From a checkpoint of a small masked spectrogram model: encoder layers 6, decoder width 192.
Rows from block 5 of the encoder of a small masked spectrogram model, named by matrix and row number. Rows with one number belong to one neuron. Each number is 128 + 24 x the weight over its row's rms, rounded and kept within 0 to 255. All counts start at 0. Numbers have three digits each.
Before each neuron's rows are labels from the 100 clips, of 14848, where the neuron reaches its highest value: "top examples" is what is common among them. Only what is clearly more common there than usual is listed. The data: notes from a synthesiser with random patches.
# fc1: MLP up (encoder.blocks.5.mlp.fc1.weight, 768x384), inputs 0-76
# fc2: MLP down (encoder.blocks.5.mlp.fc2.weight, 384x768, transposed), outputs 0-76

top examples: text has "pass"; resonance; filter opening
fc1.242:134104143146095125152155123113106110147164119139121135113150125107118133107131148149083130140105142135135160136146094139156127148129133124101128167158109147136116189134125132112141161118097116133123154123132106134143134131146147162
fc2.242:139124118134141163157122118132104131122113133110096132101125144119076117140150148171156184123150121114159120123114157142151124124150104110119135150120099121154086155102103083181096096116153079115096104132139101136112156150096115137

top examples: notch; hard sync
fc1.602:162122132106129092129143155117147150095122095166146105145147109145128147124142164125096096131120157167116107133118152137114145139130123117125132104098112114103169124103146107096129090130108138205109128148117147104103159143135139146
fc2.602:122156101111090136152120182125148112106111112140121106171107159145150150097140154135080137129088168092125099120094119096092100076141135186147137100100141162105090098163153103158123114133128147158149134138133169112101150136136118182

top examples: swell; noise
fc1.577:108097094127164182114101101148092100145130111166117148124127156134107130136132112133102134134116147104149157091137119135108124136121131134105139092100094115171153175131110103118139113114105077131123115115109151083122145121160187106
fc2.577:060148099129150125157119145115163149154104083190107085137122116138114146150140117141141142151137125104118123124107145100142119115097124089125124139145121142095133116144128134148119132111132127145080122136110130170106141150117108120

top examples: text has "pass"; filter opening; noise
fc1.533:156128078153132115090149148172135106163138096163144101115128112122108099085116145120137136129125130087131150119133164171136160086142149123132161118116149133065147111127143117123157142170149117144106115134146174113124118100160137155
fc2.533:127154121165146104135124146138181106113121148145117109115131138118135193175137091117142107123158085122099086137118119118111111136162121145158140095120150119129143119159128113102141174097123160139159168129131136118148148093114124105

top examples: notch; filter closing; noise
fc1.549:091093101152116148143107094155165102153092078142187121098109150151143150156135131154153156145152100097134117089102131131105125135111121148118085109147156168124139153116132138060121107135139139115153136139159104118147129097121147120
fc2.549:165127117123118140133123137159138078092132097083091116108174114151143150133082117155135181188095109143128141153120115158113169145084139163111108119144123138102131108113131094102138115182129144121139127151158156111140117138124102175

top examples: vibrato; pitch class: C; pitch class: B
fc1.3:181110130114140120131084154137129124142120105118122098133144187118137125155141101102163090158128159090080155158166109124137114082094122130122093131125144130098122141122127137142117158094101109094107125103141168138121100096150052124
fc2.3:136131150096140092157162155161110147123153132090097168119143138117132153126119126082154132126122111106111143128106165118102128167148122139116190080114129128103097150121168096130145169117150137123146139110149127153145101124149143174

top examples: pitch class: C
fc1.251:160146126199150093106144144105155127168131099133158140123132124141141139122104104156148065152150137111119121141088112147145136143112088129166131148121064106129159135129116115117149147076095106095135119154124158131128123149193126146
fc2.251:130135165118116151126125114151110065095111133148182100135148084134153114099123151139163129130167149156124121157083125140149120106133116103157129100130119135127144150120177093097157102127133140179076122135123119128135100151173103108

top examples: hard sync; glide; pitch class: F
fc1.358:118137125161141139145192151120198132123129166110131105107161105121124096136125100119146129101154121124112169149124139119109136086145130110130177144127080117142146141161125099134141121108107100145075125132109176091122099156134100148
fc2.358:146124097105116104069162111155172124123110142136130137128163134131114135106150137127130148135092126096131127092126100116104129078093103171125176152114108126142103147144158126121150137119134136172117148138115133074125133096116129141

top examples: notch; noise
fc1.630:126171092124108146164130136117137141130132170109104129180153145132133083118165128118156124129124152116113114130144154118099087104153144102096151097114147168118152110093099128163129158133123133107107124154144099110127137094116160143
fc2.630:132150124089111161125160098134151114113156156167164117126111151130072092089087101145104128146095158147121145084146050100123107135141175184120155117113123144130113147092117157160135164098105153117151166101111120119137123157145117117

top examples: glide; hard sync; pitch class: A
fc1.745:158122134162141143154143152119061120082148183091116113141081167117170051133111138147159148131131112122171112114164128164138118104126158140143108136165133147154135188126118152099115147117116126136156089076131143114136107138154138185
fc2.745:091097159099156166135134110126125140172132132125177127146128094151165093107141139126161109119130154098096123120060129107074097109143189109147173134085141157092142121104157090132119129145104127175135077104111142147093096137110144153

top examples: text has "pass"; resonance; noise
fc1.504:120132096101152148100118123128118147131122087104160183165154140120109140116159094125164102097131154145136142145111144127120115144104105189139130121114127111098131144154178145123141088114077131100085139123147091097165091138112145092
fc2.504:115161135129132119087110168118123096120144152133119135116122141089166157097111138080188102143140122081156118116182146102141093133176130114161091162140117108097119141172134140085129151127155096159156168125168118121128137164097126117

top examples: notch; noise; detuned saws
fc1.496:138103149104099102145157126140137126112134142118161080135122132154116119110144173119135147091156144166116074116161159110113121127091130128127114101125123125086154140153117147116132122127155090155170091111106118099160165147113145075
fc2.496:145145106124114113104107157126112117138139141187139126174102168160105157101104133126136130144132119102117104158153159093127125150129121152150112102113083115092120163108129111115110138129155129128181098115150097078154145138128134069

top examples: hard sync; pitch class: G; pitch class: C
fc1.677:148134087126120103134127088127120172114120100135115147130108123106142172139101122131191130135125125131104157169119169115142159105110120132108124150132117138108108142149130094096122115123124137106075118092105125107111122120144160126
fc2.677:164086122078146076085076119159078136171105134123119133126144148177140167134089146124160133127111137121106147129123135146116126099107129135095157110160104140145097110121129136093137129122102159113134112085117103121109125117153147143

top examples: glide; hard sync
fc1.691:173095123150143122160114145075101163078090140148102133138063160111182115126080126150145157185142091128134116098144102171114158141090173153131162177133112127092134170085136152105119146158133092147136103117112123104146101148130140123
fc2.691:125130128106153150129108114178156125142122113098126117112116099128087110102101155091135109077123098116115117125132102075146105117149114078125120111113120127106118127174138103102142112132110123138148119088110092164170105100135126084

top examples: text has "pass"; noise; filter closing
fc1.73:130087117160136178131152140143117138101130143083168103103122151136110117131182111126144141131144118147137125161147162105148123100112152174134121134149115101126144127152111133104086115134106131123155140121101139131142147125111172121
fc2.73:102154129092147137132133150095119144110131127108133110114108101124138112144132142088138131108108106089162087112150113096115130119163171091134121118147122162108139120103145139117178136140166164134126128139110164094129111125099146147

top examples: swell
fc1.698:163109142121102144122138147096144138117130142195119127148105141150133149146131109109071116192169112123111112137160145116095127147104140100125105163127140157120141155127125135142127136153138134101144125179150130128111125162135169121
fc2.698:130130125168139128148115114176149130128141100097084113087074101135122130133121112069136115122120077154127141135136151154163142117186129114111157125085128102136103127116093108120133112123103113109120151102092129134142168103113112123

top examples: pitch class: C
fc1.507:085129119161103133121133115138101130130114109134130101090146149099183112165126103141163144156118128178127126081137119139120105138132131126116114171112150116122111108105073114142144138156110165084146150161110142132148165128157194079
fc2.507:059135165147115115153123105130144132078101161113154136122132176123125128117144106129118161144136187161126089103123158129125165105069121136106167141136158135097118105086146160121168096155128154148167126117116107172164152098115144112

top examples: swell; filter opening
fc1.475:124140159114107133120132147093113150094088115136170142137137153152091148098152097156137153114079133143176126113122165110166115142143132153133165125053137151168137189163124145134134105127165088119117099124133113135128140087149136129
fc2.475:111090067146126160125157122144108124121103117114106138093108123157122086165118079090105142111139094109073121143105147133170142133133101110094108109106099160129117094078151099151159150153068157115137170143125127099117127179110146106

top examples: pitch class: C
fc1.38:162107137143133127105146133108090121105123118093125120086128117100127105105138125111113122153141130112071111153133137124170109148109135177105144126140165105133149173124122119124117116099144116106143112105105128147138160063132128123
fc2.38:106124093121141119127154140124129149136146151092087148101118132176100144161170128138154126086135128105110105131129134172140140143129130110168164120141147106153150149102103128113075085122176123133144148123161124093120137105180090118

top examples: glide
fc1.207:173128148128118159152101104079113198143134123135162106183124127100116137128143147142110136133137095127108100123112165107082160159120129116145142142116090150144144128145097174143121119133138109101167079094186177126110103087112160138
fc2.207:077113154145105121143164146173152084084109103132130124100146127134161116122098073152130121109119096132139156125156103101127147126107123113148141144123144151084129105112154087102132129132146139140147136126089113140148183167116115155

top examples: notch; filter opening; noise
fc1.220:069072167148120125098128120107111140122129127134116145139089090089097083142103120095121116173124128150119165180149138140127145116107096149125096155122106130156135090104133155122154121120123091158118113118150139106121130206154140165
fc2.220:122138128131137144153157172150142137117102157142163153063107180166154153125154108122126112104113101128115116115127155119116126120122165144138181129122186118105128110170140107123114145143109135129112155131052082107132127132115072128

top examples: text has "pass"; filter wobble; resonance; oscillator: noise
fc1.668:108171131138074072137103156126095144173163177180128150120115116121139140151092116091115150149132152130142129115108096112154095135163159148166075196155127163116092128118124136087121121073096067135112154067129116135129117119101090135
fc2.668:153082147172134146142140119152120132162075131117117120132126121153156120118179115128116099126150096104135136112124131119100128137153141152084135084106129096124180183101121092142128107137145135132142101192083074131108178123125174132

top examples: notch; noise; ring modulation
fc1.343:121100131127134150103109098119122112096139134146211108098061112162114142117140173123145127151124146153130119109151149119202147149131109109123133106131185140161105121093159135132115103154149116125111138132144136135152142130098144146
fc2.343:125168146125111072155097131139159107168173113153085090141127117149149131122141124144118175165107127146170157150123142135122092122137149154083110149136113121108109167103116086136167103137108103144175129108130139139163149133121137129

top examples: notch; noise
fc1.709:131128127122129109107137089102154124138111099131123125136108110096133157126077101125130105062156113185107138160123113141132111129135119164088133116128129150094117141130133107104146108173129164119113108113154135122132146164177103165
fc2.709:157099130146107123114112124183149106102077115169127100139133151136103124099079135138126157163123143130156080128108111092086129140146051154122130141105144087156101140142130179107101085134108136125150139114108132167081127120118098115

top examples: glide; triangle
fc1.318:097141127118124158095101135118120140132145160118133127149108108115095149113193140146098110143130131127110141140125160119167132150128132128151112095107151152134146117183110114092114114107140169167151130155112112167159134106124136122
fc2.318:111133118154102135158116178120137161116117135135172143124136096113082156131093100099114123114137137103153116094084138162120129126104138120143157128144079137103141191076147104153135145079120141135103143145127138083151104125176169099

top examples: vibrato; narrow pulse
fc1.603:160120146127081134148121136145150105067167136162146103121119117075142102110122102134062105115152149099145111130156166145128175169098107101156074150097117148110114127152145148065152106145128150103096150129107142113191123135094120121
fc2.603:132128107145175160097121117129124133123071137084140147151129088137090117193137162131129161147134138133122150107071138135170069065139133161098131099135138136139148127118134076187134124155157135161133150094152117145066127127137146105

top examples: glide
fc1.125:094184108106095154126129120139138153102132152121116129137085062095124091127128083149142136139118145147114121134100166081135109143153119121164127155092157115126100136128089147117135125119077125117124091169098102114139151134125127120
fc2.125:148127170153122104142116140105113159138086154121154105132179188104125133142110120093104130056162156095133118126126083129133122119142090145104117127145165128094147145129146099130102099135148133191180143087115089105184135126164149070

top examples: glide; pad
fc1.518:104163151118117182140155144134103151123151145155135091102129123169125140117136074115111104150130160122151113163084111126119135147131145131153130127106122108085140116121114146109106135145113163076108114144159078089102156126157130134
fc2.518:141140114115119126113110129108116097132139112128155164127152128162157113148131135119098099116125123141139126148154107120131125123128171064150123130130117135116092182137117102135164081145150150129124151047155129106157141123113162123

top examples: pitch class: C
fc1.244:108110108096140098150150128142084139146116145200135148127098104126113085167141085125094181160129147151143107143172119136128095091122087158164137135136106116118141109121104159095142156142160092124122110109138132112142149154139128141
fc2.244:140160138177113093169132119124136155117156140154112135104144121116103137086147145106150088119162115066113180125150168151143152147087106132161117131167143115132144114169096135138126176134125143130127119148093150162119136143150163096

top examples: swell; triangle
fc1.484:110136116146166134126141090152115050158150092152157109119113135087096098184152142142115100093150128160121113140173115130106150111138090093116100173128129127103152142127122114119148143095137131115165115101155159079106140141121135135
fc2.484:115139141107088127077111161105133133129109132138162121182138160154117116120180113138108121121104150089074147083172137126129122100109090140171138078154125138156119133124125125138122160194143149164123113132111153149139100117152099086

top examples: swell
fc1.135:159137156123123092108136112149143103142171179156121136088106114097132151147118133134156118113091088170119155140107124097124112104161103123159126108099160123134145152121148121141117121106098152144100132163132165132147102134154149158
fc2.135:131154156163113139099116136122133161114105139128122127162138139125103121145127168178127165112144122076156116137091132178131128115095100098104127108153100133140113119131145102104123193131141088137093105144113126132130150115127109126

top examples: hard sync
fc1.176:134160125121144114130120136108155164146174103120110077107101132126106113100148183081133100139079132153081124095154135137109127151110098120159083151148110119105130156126125134170108124152129127141169119112126158136121085127106145140
fc2.176:151098171161171118149170116135108141138131138086140178116130075137129108142139123091113143177141189150113122087128107105149110106133124097139122117100143169175097135144150102155133121149129130135099145166117111122144115109117107117